Weights of a small sound classifier.
Model: 3.14M parameters, activation gelu.
Training: soap at rate 0.0031, held-out accuracy 99%.
Data: 78125 training examples, 149.9 epochs.
Rows from block 7 of a small sound classifier, named by matrix and row number. Rows with one number belong to one neuron. Each number is 128 + 32 x the weight over its row's rms, rounded and kept within 0 to 255. All counts start at 0. After the name is the row's rms in percent of the matrix's.
After each neuron's rows are labels from the 100 clips, of 14848, where the neuron reaches its highest value: "top examples" is what is common among them; "loudest band" is the band of the loudest frequency at the time of the peak. Only what is clearly more common there than usual is listed. The data: notes from a synthesiser with random patches.
# fc1: MLP up (model.blocks.7.mlp.fc1.weight, 480x160), inputs 0-159
# fc2: MLP down (model.blocks.7.mlp.fc2.weight, 160x480, transposed), outputs 0-159

fc1.43 112 [124 108 136 171 163 106 106 186 105 135 132 113 137  97 117 169  97 209 120 143 161 151  41 130 161 127 163 146 140 158 142  67 136 158 168  79  62 142 136  99  66 154 101 104 124  92 141 148 144 139 132 185  97 150 137 116 133 130  61  87 108 146 137  85 178 135  94 132 112 114 123 114 134 132 130 141 107 215 145 110 116 152 117 119 179 164 132  82 139 149 127 137 105 140  75 104  94 138 137  98 145  54 125 119 127 141 134 132 116 115 126  63  80 183 191 129 109  87 123 118 166 157 108  40 131 146 131 106 108  66 148 136 155 173 166  97  95  83 139  73 142 178 112 125  69  94 188 134 138  92  95  97 157 137 150 148 106 140 113 166]
fc2.43 112 [127  88 157 162 171 120 123 118 162 127 109 145 113 107 106 138  39 157 141  74 135 151 129 123  94 111 151 109 132  98  94 157  96 143 153 136  81 119  96  41 110  44  97 107 140 118 154 172 127 102  85 138 160  96 155 119 107 103 150 124 111 138 159 113 154 113 121 212 143 152 105 141  97 178 114 144 100 137 152 105 137  98 130 110 114 159 105  63 110 158  89 113 124  81  85 134 144  92 144 102  78  59 144 144 101 156 139 152  89 196 149  97 129 120  55 141 132 129 122  97 113 110 144 161 171 134  93 102  65 134  82 212 113 121 112  89 118 203 126 127 125 137  95  69  91  87 127 174 194 101  90 169 119 105 149 168 132 130 104 143]
top examples: bass register; inharmonic FM
loudest band: 250 to 500 Hz

fc1.267 103 [155 116  85 158 108 232 131 137 130 163 121 151 171 105 134  87 152 161 152 108 125 191 141  94 147 128 117  80 188 163 134 125  98 104  56 153 139 157 139 127 108 130  38 139 124 121 131 153 139 148 142 130  93  56 142 163 109 170 144 149 105 128 156 139 111 137  79  71 138 143 116  68  84 157 129  82  83 145  86 111 114 101 164  80 121 152  87 127 128 129 120 102 140 125 153 162 137 171  60 125  82 141  95 151 147 106 174 113 178 109 122 179  93 172 186 138 169 147 131 162 116 129 174 133 106 114 153 123  74  80 104 148 144 173 102 108 155 143  40 125 123  79 118  88 119 126 143 116 100 117 182 175 134 124 138 105 121  59  98 117]
fc2.267 104 [112 164 153  90  86  68 116 192  94  87 131 148 106 112 149 121 110 124 105  71 132 155 155 178 103 214  87 108 141 111 117 161 173  86 129  63 167  97 184 129  89 131  76 163  68 115 167 138 120  97 169  90 128 113 128 121 125  71 129 116  40 147 167  96 106 133 121 127 183 105 132 145 109  50 148 172 118 139 176 164 131 146 100 123 141 119 138 101 144 113 143 156 122 142  88 175 160  67 116 157 151  82 129 149  96 151 151 107 110 105 114 123 156  75 153 134 174 138  92 114 129  92 144 103 109 177 118 121  83  67 171 145  64 144 129 132 154 124 152 104 115  81 134 145 159 126 147 153 103 143  73 134 108 117 137 101 101  72  57 118]
top examples: pitch class: D#; glide; saw
loudest band: 250 to 500 Hz

fc1.135 085 [130 159 159 130 149 136 118  93 102 138 106 149 125 104  88 124 179 125  67  66 105 114 142 164 109 147 108 122 110 225 110 135 174 133 122  27 159 165 167  91 137 107  82 128  83 155 177 138 178 107 157 102 129  79 134  96  87  89 128 167  99 118 162 151 101 135 161 119 140 105 146 100 168  86  93 112 118 139 201 115 125 162 161 115 114  74  93 136 111 111 142 124 119 143 141 174 151 132  97 140 115 107  92 140 115 186 138 161 121 140 162 142 142 137  65 146 122 123 156  42 147 127 166 166 159 152  91 141  91 114 115 187 109 141 143 168  40 115 150 151 106  76 121  93 138 141 105 118  98 136  87 111 172 106 185 145  57  79 130 127]
fc2.135 083 [125 131 194 103 106 118 148 100 159 129 109 105 178 144 109  98  91 151 117 149 129 146  95 112 129 103 192 116 151 144 157 106 194 136 140 120 134 111  95 150 137 134 140  98 135 194 130  88  95 198 144 155 116 142 134 174 181 143 186  97 170 147  82 123 129 140 167 149 112 135 118 102 158  95 154 104 166 138 117 104 117  26 135  67 149 123 173 125 147 135 192  83 146 138 106 123 195 118 122 115 127 130 162 152  93 160  79 154 134 112  98 176 137 110 162 192 101  83 137 127 194 123 141 108  90 111 115  97 116 172 148 195 195  92 119 175 112 144 147 134  44  96  81 109  82 160  88 178 148 147  90 116 137 142  75 120 150 118 120 101]
top examples: pitch class: D#; inharmonic FM
loudest band: 1000 to 2000 Hz

fc1.159 101 [154 139 112 160  68 123 113 157 138 143 199 125 223  98 112  91 138 155 176 118 109 138 127 112 127 104 202 154  89 184 113  90 108 157 116 147 156 186 121 159 148  93 110 139 110 143 182 125 150 147 124 136 146 108  94 133 150 135 175 178  64  92 128  89 126 133 148 147 145 117  97 102 141 142 100 175  78 111  49 123 128 108 147 124 130 105 139 101 171 124 121 166 196  81 111 147 149 170 142 117 181 148  74 181 119 125 168 111 114 132  89 114 141 126 136 197  97 158 120 128 137 117 141 158  80 107 142 151 171 108  47  83 183 118 125 120 117 124  97 101  41 100 132 104 168  56  87 110 139 119 114 147 129 156  68 102 144 130 155 116]
fc2.159 101 [109  68  96 188 146 130 144 131  82 106 117 109  59 126 108 116  90 115 193  87 134  97 152 107 130 152 152 123 106 137 137 161 127 130 136 159 146 137 128 136 108 139 118 166 131 127 129 168 130 128  83 172 147 144 107 121 130 147  78  92 175 122 101 127  74 167 122 128 120 135 145  64 139 148 131  66  89 111 138 154 146  74  96 126 142 141 135  46 150 136 108 109 164  45 111  94 131  68 107 102 148 118  91 112 177  92  82 174 134 185 145 144 171 119 103 111 136 108 141  79 145 102 133 108 105  90  95 193 106 188 115  67 132 163 185 156 137 124 159 172 126 106  56  88 106 139 135 160 103 159 140 135  94  89 144  81  59  42 140 154]
top examples: inharmonic FM; pitch class: C#
loudest band: 250 to 500 Hz

fc1.157 102 [142 126 181 115 165 184 155 165  87  84 108 124  66  90  65  98 104  81 190 132 157 128  91 139 121 168 103  56 124 138  65 129 169 122 124 134  74 136 125 115 142  84 229 145 147 118 177 133 157 145 169 132 115 121 149  49 147 128 160 125 115 108 126 115 122 138 113 143 128 153 128 131 129  95 157  67 135 126 108 153 142 185 124 144 120  92 137  91 111 163 147 147 142 137  89 159 110 178 111 101 127 104 103 119 107 121 125 127 179 184 169 122 159 146 126 144  77 150 181 172  74 113 200 129 105 109 105 143 125 179 134 132 147  83 103 134 156 137 149 222 100  91  97 144 101 146 158  66 136 106 104  95 180 129 107 104  71 145 142 110]
fc2.157 110 [128 135 128 135 111 131 140 134 166 131  94  91 146 137 148 162  98 144  87 138 113 197 100 144  81 130 104 143  68 128 141  95 137 197 127 144 140 156 127 127  98 151 165  90 133 144 104  93 134  90 148 150 149 158 183 174  99 172 111 150 126 125 149  84 133 103  88  96 154 114 135 140 214 191 112 179 140 119  94  59 164  95 167 124 116 183  90 139 147 115 188 140 103 170 165 123 122 120 128 166 168  35 177  99 155 117 139 133 161 107 143 149 129 122 117 129  70 155 122 126 116  98 143 100 129  75 104 146  85 167 130 190 121  87 128  96 160 115 143 129 166 112  86 193 149 107 149 151 195 178 143 155  89 174 163 111 105 111 209 176]
top examples: pitch class: D#; triangle; pitch class: D
loudest band: 250 to 500 Hz

fc1.334 091 [131 164 120 163 136 152 119 129 161  91 153  97 137  87 143 124 117  98 149 106  51 158 168 111 146 139  88 150 102 137 148 162 107 164 138 174  82  82 132 116 188 100  77  75  80 142 182 139  55 128  73  96 163 122 133 170  88  80  52  89  88 100 160  91 161 164 125  88 127 132 103 112 117 100 119 193 126  83 186 104 176 119 148 118 138 136  81  90 121 150 147 123 145 131 101 107 124 168 149 118 145 148 133  95 141 138 141  69 107 118  69  85 150 122 143 140 116 118 100 136 152 126 161 103  60 117 153 146 145  70 191 116 137 160 202 156 120 107 190 157 138 172 179 159 102 143 125 119 213 140 149 116 107 131 121 121 123 141 148 172]
fc2.334 097 [160  75  74  92 166 135 124 136 115 105  60 118 141 105  85 119 136 106 162 169 135 105 160 125 119 149  94 142 157 112 154 121 142 126  59 180 136 137  82 108 120 131 136 144 138 124 117 161  96 160 111  82  79  81 122  53 143 164 183 114 116 137  70 138 149 130  89 185 112  96 127 142 149  89 110  79 167 179 185  85 169 104  75 114 154 147  77 135  89  93 130  87 120 130 149  85 149 109 186 157 121 102 139  63  98 131 129 164 139 114 135 188 107 134 113  49 147 153 107 136 157  96 159 186 154 122 149 142 107 149 116 129  99 110 126 136  88 142 125 137 120 163  50 132 124 158  45  91  96 194 112 140 122 162 129 186 145 148 146  91]
top examples: glide; pitch class: A#; inharmonic FM
loudest band: 500 to 1000 Hz

fc1.185 105 [117  99 101 122 111 126 138 118 117  99 157 127 123 130 143 123 151 123 209  87 164 148 170 173 183 189 178 117 152 116 173 141 132  67  94 156 167 153 110 102  93 159 114  83 130 182  94 152 193 113 140 139 101 111 113 122 100 108 143 134 137 114 166 101 146  21 143 129  99  98 173 171 119 162  40 170  75 105  96 134 166 148 141 134 142 109 175 128  94 175  71 169 116  77 148 140 153 108 139  93 118 101  85 158  92 116  96 144 128 148 149 122  89 107 166 112 133 110 132 136 111 127 132 168 171 145  97 155  62 118 122  95 142 176 101 118 151 139 211 108 129 100  96 192  97 181 135 116 170  84 106 146 141 165  79 118 129 162 138 142]
fc2.185 104 [108 105 101 152 113 136 134 121 119 114 149 122 112  77  84  85 168  86  94  98 118 148 135 129 142 124 127 112 133 117 158 138  99 101 119 172 153 136 127  67 122 166 156 139 106 141 184 173 169 115 138 148 119  95 116 169 137 113 141  56 108  98 125  82 112  87 126 119 131 149 126 149  72 125 192 112  41  96 185 142 129 117 107 129 104 122 142  90  52 142 164  49 132  74 115  94 113 124 144  92 116 114  95 124 110 187 140 124 105  99 137  97 142 143 181 135 115 151  91 127 133 110  83 184 153 115  99 108 139 129  90 174 124 171  99 132 212 166 137 127 108 170 101 163 188  87  87 165  46  76 149 135 127 127  97  87  56 176 102  87]
top examples: glide; pitch class: D
loudest band: 500 to 1000 Hz

fc1.76 109 [ 91 117 163 113 164 109 118  74 143 155  62  77 128 103 159 138 170  53 182 110  84  80 184 109 104  53  95 146 148 126  67 128  95 103 126 100 165 180  94 118 141 144 137  79  93 144 136  88 135 131  91 170 158 114 132 133 194 104 157 145 121 158 114 140 105 118 125 104 103 135 126 145 120 139 154 121 118  90 117  96 162 138 168 132 164 135 108 159 113 110 144 118 117 133 128  95 131  89  87  89 170  78 103  91 161 100 165  79 144 152 133 115 110 142  76  91 140  89 165 152 110 148 116 139  71 189  99 168 166 128  85 116  44 163 165  90 170 169 144  91 168 182 131 108 151 143 119  66 124  70  97 101 119 162 100 156 108 178 128  91]
fc2.76 104 [144 149 172  98  92 150  97 105 141  29 131 153 123 148 135 121 136 113  76 136 105 127 175  85  95 115 164 186 103 100  99 191 166 106  92  70  79 119  69 117  90 128  91 129 128 175 112 129 133 160 121 159  74 123 168 111  97 113 192  87 109  96 109 119 137 126  87  84 183  95  99  82  71 177 180  98 129 125 100 111  82 183 133 164 213 105  81  88 152 124 168 118  99 108 119 126 162 107 130 105  72 123 124 108 127 114  77 161 131 126 167 127 142 112 142 120  85  81 123 171 140 153 121 109 145  74 140 128 133  91 140 112 117  98  95 111 124 173 152 129 142 204 168 128 131 156 128 162  85 139 112  58 103 135 111 162 160 134 150 152]
top examples: glide; hard sync; pitch class: G#
loudest band: 500 to 1000 Hz

fc1.122 111 [149  63 180  98 143 129 152 122 116 146 167 116 116  94 158 173 108 126 150  94 122  82 147 126 169 128 133 125 162 172  78  75 108 145 100 181 170 141 116 100 121 132 145  71 111 138 101 141 103 145 129 170 132 119  91  67  77 127 214  62 100 153 124 130  78 151 135 127 108 129 109  84 146 140 106 176 129 127 136 112 134 143 129 155  70  89 141 163 135 138 104  13 122 127 100 143 126 174  94 109 164 114 113 119 146 166 160  93 179  81 134 134 126 192 122 156  72 171  70 138 140 150 138 168 138 103 114  90 128 102 195  78 146  88  87 125  95  66 107 112  99 143 158  75 134 158 133 148  89 159  92  92 127 122  79  82 110 102 119 112]
fc2.122 112 [180 138 115 127  88 143 126 131 123 129 124  80  90 145 121 143 135 105 110 154 156 128 163 102  74  99 163  67 131 154 184  69 162  91 127 157 155 113 125 130 127  82 145 154 112 156 120 147 128 149 163 148  88 127 148 130  97 102  81 134  97 214 142 116 119 128 149 109 163 154 119  93 139 143 170 139 135 126 134 164 124 139 105 138 113   9 123 131 141 179 133 149 153 163 130 146 107 178 142  99 239 143 160 156 168 154 116 138 120 118  71 170  62 107 124 121 158 167 105 202  86  95  74 140 158  51 125 145 118 178  90 138 122 140 124 133 148 118  94 112 161 124  92 156  96 154 137 152 163  99 184 138  70 109 103 101 142  73 173 158]
top examples: inharmonic FM
loudest band: 250 to 500 Hz

fc1.60 086 [ 97 170 103 117 151 124  96  86 152 164 123 108  96  92 164  50 131 133 120  29 155 116 172 117 158 166 138 102 118 123 180 135 159 169 121  88 154 142 197 109  68  78 123 217 102 119 145 108 155  85 119 141 123 125 106  87 160 162  98 164 119 135 122 145 157 106 135 124 127 125 124 163 106 120  94 103 123 175 129  97  94 151  99 191 140 126 125 151 187 167 148 112 154 140 126 140 211 152 138 118 185 122  60  97 159 105  93  97 151 174  51  92 108 148 108 167 122 193 137  94 166  95 127 146 138 138 146 142 176 168 157 109  44 120 122 146  85 104 122  74 152 113 138 126  95 129 130 129 142 149 122 134 140 142 101 105  79 169 136 103]
fc2.60 096 [116 102 120 103 188 159 171  89 148 130 210 169 146 123 125 104 116 116  98  96 140 111 175  63 140 101 115 157 156 111 174 136 108  76 107 172 160 114 157 147 153 119 128  80 180 151 103 163 120 153 145 182  90 130 128 136 190  98 137 154 121  94  98 173 107 104 105 155 150 106 181 161 157 190 128 138 163 109 181  98  74  94  80 150 172 148 118 144 165 170 134 154 108 119 124  98 148  86 110 141  61  77  90 129 137 155 107 108  95 108 131  91 112  82 152 179 119  59 119 107 107 116 128 141 183 136 140 165 150 161 117  96  98 165 173 164 118 166 122 138 125 184 162 103 139 187  73 114 113 106 170 104 140 196 167 134 149 104 140  73]
top examples: pitch class: D; pluck
loudest band: 250 to 500 Hz; 500 to 1000 Hz

fc1.377 086 [118 162 122  84 122 115  82 111 122 164 128 147 117  91 107 155  76 109 140 130 113 183 194 140 135 121 110  82 120 186 138 157 154  92 121  86 136  97 115 141 112 130 181 182 114 166 156 155  88 113  90 125  99 104 127 138  67  49  72  65 147 158 118  88 141  99 132 100 156 104 218 136 101 133 135 168 123 101  93 119 102 150 130 153 140 181 141 151 132 102  93 136 144 128 156  91 183 109 164 107 102  94 118 193 134 128 127 102  76 195 201 110 183 161 122  74 150 132 154 145 100  68 138 115 109 168 173 114 129 102 113 120 160  76 161 132  67 153  99 143  79  98 105 179 123  90 169 150 115 130 124 148 180 147 141 124 143 142  76 147]
fc2.377 085 [164 177 181 103 160 138 170 105 124 123  96 122 129 127 148 136 148 125  95 228  85 125  84  88 133 187 132 101 131 103  85 110 112 152 166 121 141 150 137 127 149 233 138 160 100  66 125 135  41  92 122 173 182 101 130  88  97  88 111 101 186 106 158  96 137 145 149 108 121 181 142 158 138  80 115 129 117 139 134 134 125  75  82 122 101 188 102 131 145 158  94 153 159 147 125 189 142 154 136  82 185 138 106 127 148 162 195 112 112 116  97  81 138  67 156 129 123 158  58  76 129 155 148 123 155 104 107 138  88 185 117 168 165 132 149 123 127 173 149 100  89 125 132 140 121 143 129 144 108 136  92 141 105 138 126 151 181  75 121 117]
top examples: glide; hard sync; pitch class: C
loudest band: 500 to 1000 Hz; 1000 to 2000 Hz

fc1.124 099 [ 70 159 137 100 134  97 163 142 162  67 180 175 133 180 161 121  81 157 105 153 150 162 164 125 113 132 153 123 116 119 150 177 131 136 128 166  82 112 158  92 144 119 134 127 116 119 111 104 141 138 139 108 127  73 112 147  74 121 127 163 138  78  99 115 129 147 120 120  74 114 173 125 133 124 111 107  84 141 182 177 115 171 199 178 157 144 141 206 164  78  94  95 178  87 129 229 143 145 121 165 107 146 151  69 174 107  95 159 126 141 165 135 160 184  99 130 119 142 106  89 145  82 122 172 206 115  88  94 167  87 125  84 163 113 135  91 107  97 107 147  95 175  67 146 154 139 151 124 110 168 185 115 107 147 127 170 114 116 143 121]
fc2.124 105 [143 170  81 175 160  72 161 120 195 113 152 146 154 151 124 126 122 140 142 133  80 160 167 119  91 143 113  90 126 115 124 163  71 114  98 150 115  90  94 191  91 179 143 139 109  96 132 137  99 126  65 121 116 124 181 212 164  78 136 136 206 122 149 154 160 154 119 147 138  82 180  83 124 113 156 166 124 149 154  86  71  99  98 162 130 115 117 145  48 173 108 118 185 161 128 100 125 132 145  57 131 122 142 171 120 178 112 152 132 103 112 109  99 181 135 106 132 102 112  63 136 112 157 155 138  98 155  86  90 157 164 108 154 111 119  94 111 185 138 149 118 115  98 161 168 102 186 140 113 111  90 191 165 107 135 142 139  84  90 117]
top examples: inharmonic FM
loudest band: 250 to 500 Hz

fc1.137 092 [134 212 132 115 143 156 137 154 128 138 103 161 119 160  73 191 186 170 159 139 104  72 156  64 139 155 148 109 146 108 110 124 114 131 184 112 113  64 155  92 174 126  87 121 128 145 108  97 165 126  36 168 191 115  94 143 163 131 139 117  90 146 133 139  73 145 143 112 105  78 119 153  65 124 157  70  50 158  96 142 150  80 140 144  92 159 148 124 162  98 126 150 129 117 104 179 146 124 136 174 123  92 143 163 142 125 151 185 136 156 125 189 158 195 152 112 130 165 112 147 138 131 100 132 104 127 137 144  94 126 147 141 109 151 142 132 172  87 130 133 145 171 172 111  55  77 102 109 149  92 136  84 146  80  98 151  77 140  88 111]
fc2.137 092 [161 108 109  68 135 167 113  67 120  66 136 152 103 101 176  69  54  89 117  89 147 116  98 171 163  80 160 145 152 121 113 115 111  75 140 146 142 143 120 100 183  92  84 179 108 161 168 112 108 151 108 139 145 187 164 160 116 109 103  87 133 151  98 118  99 117 110 130 139  87  87 167 112  83 119 163 107 145 100  89 174 126 194  92 110 195 103  76 165 165  65 114 134 142  97 151  96  96 146 127 123 142 115  79 139 177 117  96 172 143  86  91 142 134  83 151 144 193 149 120 142  84 108 154 133 114 115  93 141  93  97  81 144 141 135 156 118 116 144 112 192 139 118  84 138 135 223 148 122 143 135 117 170 114  99 121 144 111 161 186]
top examples: bass register; pitch class: A; square
loudest band: 250 to 500 Hz

fc1.338 119 [114 166  73 179  96 121 166 165 112 151 108 139 128 121 116 118 126  80 130 138  95 144 118 120 148 106  86 137 136 152 129 132  26 161  85 142  86 106 117 162 161 125 110 120 156 113 130 102 149  96 101  80 156  81 104 179 137 126 100 150 186 157  76  91 114 104 185 137 142 151 149 145 185  91 158 166 122  88 107 130 173 139 139 169 137 104 124 128 155 187  84 149 221 113  98 153 153 174  90 140 142  78  84 180 134  95 142 177  71 115  94 101  92 113 146 149  87 100  93 148 108 110 111 129 126 108 129 182  70 127 161 111 147 135  98 156  99  66 137 154 138 123 115 107 138  69 113  55 137 129 145 169 144 135 151  90 124 179 205 153]
fc2.338 111 [133 117  44 111 113 127 137  72 114 106 100 132 136 103  91 129 114 130 131 160 178 124 132 123 159  77  66 162 161  83 124 152 138  57 165  81 183 153 119 135  94 192 138  84  77 102 109 142 112 137 164  92 153 109 174 152 146  93  95 106 173 119 163 129 121 170 126  90  95 135 168 146 136 134  99 130  87 121 172 137  79 150  92 154 103  84 157 110 132 142 154 109 119 182 124 132 136 153  80 126  98 119 114 148 134 122 124 114 138 127 148  76 129  61 137 148 120 116 142 118 182 156 138  86  74 109  94 115 119 128 116  36 115 122  88 179 145  41  81 179 130 161 100 169 153 163  74 137 162 141 129 113 178 109  78 140 177  93  78 168]
top examples: pitch class: D
loudest band: 250 to 500 Hz

fc1.355 095 [109 183 106 144 100  87 144 110  80 137 135 195 112  98 128 132 119 212 121 114 160 222 144 156 146 118 142  60 146 160 138 109 134 126 185 121 173 156 136  72 177  95 120 124 138 134 102 112  78 126 105  91 113 142 187 151 175 126  83 134  85 161 143 105 166 168 189 158  99  86 126  80 147 119 127 104 117  95 119 220 124 123 148  54 147 107 102 109 137 151 108 117 191 151 159 167  88 135 149 118 100 185 141 120 122  88 134 124 134 120 143 132 115  84 104 117 135 151 151 168 162 155 105 123 113 190 165  82 183 109 106 131  98 106  50 109 161  89  90  84 128 166 145 118 122 143  68 130  76 151 158 158 118 143 135 117 149 141 126 134]
fc2.355 091 [177  94 117  50  84 122 142 174 166 197 203 131 120 151 106 118 102 108 157 143 114 134 122 115  72 223 190 115 115 140 115 122 147 160 137 167  72 113 110 147 161 151  42 145 169 129 108 162 136 103 136 186 112 134 130 117 117  98 164  97  92  27 102 152 104 149 125 145 142 118 113 170 121  90  84  80 136  52  88  78 165 122 136 139 104 127  97 140  88  99 109 114  59 122 109 134 100  83 153 162 138 149 152 116 156 169  81 102  94 121  96 143 146 113 138  87  95 109 121 146 129 145  99 151  89 142 149 106 104 117 127 125 133 103 132 139 141  79 143 145 124 149 104 175 157 110 172 103 134 146 125  80  64 155 120  88 179 108 144 112]
top examples: pitch class: C#
loudest band: 250 to 500 Hz

fc1.384 090 [119 153 145 119  86 190  89  36 151 163 124 157 123  88 145 111 115 122 110 143 127 190 115 122 180 120  72 130 118 191 145  89 136 132 187 135  85 118 131 130 101 153 207 139 126 119 140 140 104 113 121  95 165 149 117 103 109 134 144 181 111 105  79 126  88 151 172  68 129 124 117 138 135 171 156 212 120 154 121  94 121  90  99 130 173 102 117 135  80 129 123 103 144 149 125 118  84 177  71 112 128 144 120  51  63 143 183 141 128 164  77  96 100 150 132 170 124 169 122 174 136 187  95 156 167 158 118 109 141 137  72 142 140 154 168 132 144 104 192 153 167 152 128 148 125 151 120  67 130 142 143 108  83 152 210  95 114 137 140 106]
fc2.384 093 [138  86 160  72 158 153 161  83 166 140 137 136 144 188  56 183 109  92  72 146  99  99 142 116 121 122 138 151 132 132 142 185  88 191 116  65 147 118 121  81 149 104 161  89 145 188 154 127 169 192 134  99 167 111  93 144 162 109 141  73 105 153 145 167 131 123 101 122  73 114 115 157 109 118 185 134 106 128 105 111  77 130  82 106 118 149 150 149 134  90 165 112 160  33 148 141  82 192 130 166 142 149 176 177  94 116 123 114 162  99  95 104 104 115 137 179 109 161 152  74 158 152  98 161 137 110 166 115 121  77 101  88 161 128 167 143 138 177 130 113 124 141 140 131 109 157 162 136 124 177  54 118 160 150 181 155 129 121 119  92]
top examples: pitch class: D
loudest band: 250 to 500 Hz

fc1.75 109 [132  77 193 150 122  96 141 109 132 144 101 134 120  76 152 110 110 174 105 115 159 125 161 163 112 111  83 120 129 169 150 199 151 118  80 114 206 127  95 142 207 158 196 159 108 127  83 151  91  46 138 114 123 141 102 115  94  83 148 108 183 128  49 141 109 102 120 139 114 126 124 148 123 124 129 129 127 139  28 144 126 159 167 146 166 136 132 186 122  91 146 143 145 132 141 167 102 157 170 130 126 156 127 137 127 118 165 133  74 163 131 107 140 146 113 133 168 185 119 190 116 110 132  94 114  89 172  59 129  40 125 146  83 160 189 120 125 151 103 123 114  89  65 121 100 145 108 148 140 109 171  92 107 162 142 142 107 150  94 122]
fc2.75 109 [179 129 184 141 160 121  89 167 188  61 137 111 152 107 149 177 128 200 139 135 106 133  97 115 132  65 114 165 118 134 149  96 192 143 171  97 114 124 130 116 121 164 127 117  56  83 113 170 133  82  65 135 153 104 114  88 104 145 108  77  97 125 142 115  83 137 113  67 163 129  99 126 100  89 159 135 141 124 117  78 157  86  57  67 138 125 144 113 125  87 179 118  92 115 133 124 121 140 131  93 156 163 191  71 125 142 130 130 142 154 136  77 150 170 124 156 115 103  72 124 136 135  99 111 164  83 158 140 138 169 133  74 131  79 139 154 113 186 117 132 144 118 168 174 209 131 202  72 116 190 114 124 116 135 132 110 142 125 127 118]
top examples: bass register; hard sync
loudest band: 500 to 1000 Hz

fc1.290 107 [ 82 108 130  96 182  85 147 154  98  89 163 120 117  85 101 139 131 133  81 179 205 155  94 105 121 130 170  83 167 159 158 136 144 141 110 138 160  80 141 118 142 139 149 115  74 116 205  96 136 138  46 134  44  84 121 123 112 163 105 146 177 132 118 158 128 104 165 119 106 147  93  85 158 176 147 109 137  84 116 120  79 149 147 130 143 106 116 150  99  56 116 141 179 140 103 100 159 123 127 143 146 120  65 153 161 103 103 115 172 133 132  45  75 155  99 111 144 145 121 178 178 106  87  82 134 177 138  61 165 108 130  63 147 147  96 167 119 129 129 141 120 141 154 111 129  85 145 140 171 150  82 167 153 166 127 150 162 150 113 158]
fc2.290 102 [170 125  96 188  98 158 101 101 172 151  69 133 148 191 148 128 144 106 148  88 185 114 129 132 116 108 150 134 134  87 114 123 137 102  82 139 190 153 184 145  94 153 148 100 185 106  97  89  51  96 133  72 118 129 147 182 164 120 121 100 132 146 126 165 108  99  45  91  97 122 115 190 108 117  96  98 138 132 112 143 187 136  54  97 175 148 170 133 112  92  85 108 115 155 165 113 133 178  90 163  98 187 116 124 128 168 132  74 162 139 137 114 166 122 128 106  88 151 123  85  99 108 173 134 174  88 150 148 120 140 123 124  95 138 117 118 127 120  92 123  81  92 165 179  91  98 171 106 136  78 143 141  96 121 148 203 125 140 190 141]
top examples: pitch class: D#; glide; inharmonic FM
loudest band: 250 to 500 Hz

fc1.222 110 [117 156  92  84 156 108 162 160  93 101 111 106 163 126 116 116 142 125 123  89  90 110 207  99 166 123 151 160 197  86 121 144 176 108  85 161 164 100 104 107 131  59 169 123  97 153 102 136  85  78 142 112 167 134 115 172  80  96  75  99 152 140 157 114 171  86 145 151 120 163 104  81 160 178 108 153 101  72 160 116  84  75 138 139 105 141 155 104 139 109 180  98  66 169 140 124 151 123 145 122 132  77 127 102  48 129 141  80 117 173 127  77 164 122 122 144 165 216  84 122  57  64 128  96  98 167 115  98 109 104 107 147 136 140 128 140 144 145 103 116 151 126 112 162 141 156 108 136 166 143 137 138 137 133 107  62 137 106 156 184]
fc2.222 108 [107 170 173 136 157 183  85 175 142 137 106 127 112 188  77 107 194 109 123 157 133 139 117 150 111 138  98  73 129 102  94  84 182 185 109 182 115 154 128 203 119 113 142  84 128  92 112 120 169 139 168 149 181 162 135 124  60 123 183  49 113 115  89 110 113 106 141 114 115 141 114  83  99 152 176  95 176 130 104 119  96 140 136  95  95 117 125 110 162 133 168 124 129  54 153 114 127 140 142 155  85 129  82 171 153 159  95 137 120  99 125  97 103 115 161  20  83 146 127 150 125 111 119 148 180  71 116  98  65 119 106 133 139  62 156 121 147 136 191 137 126  84 128 117 103 115 125 191 154 167 118 127 118 131 138 110 104 114 138 115]
top examples: glide
loudest band: 250 to 500 Hz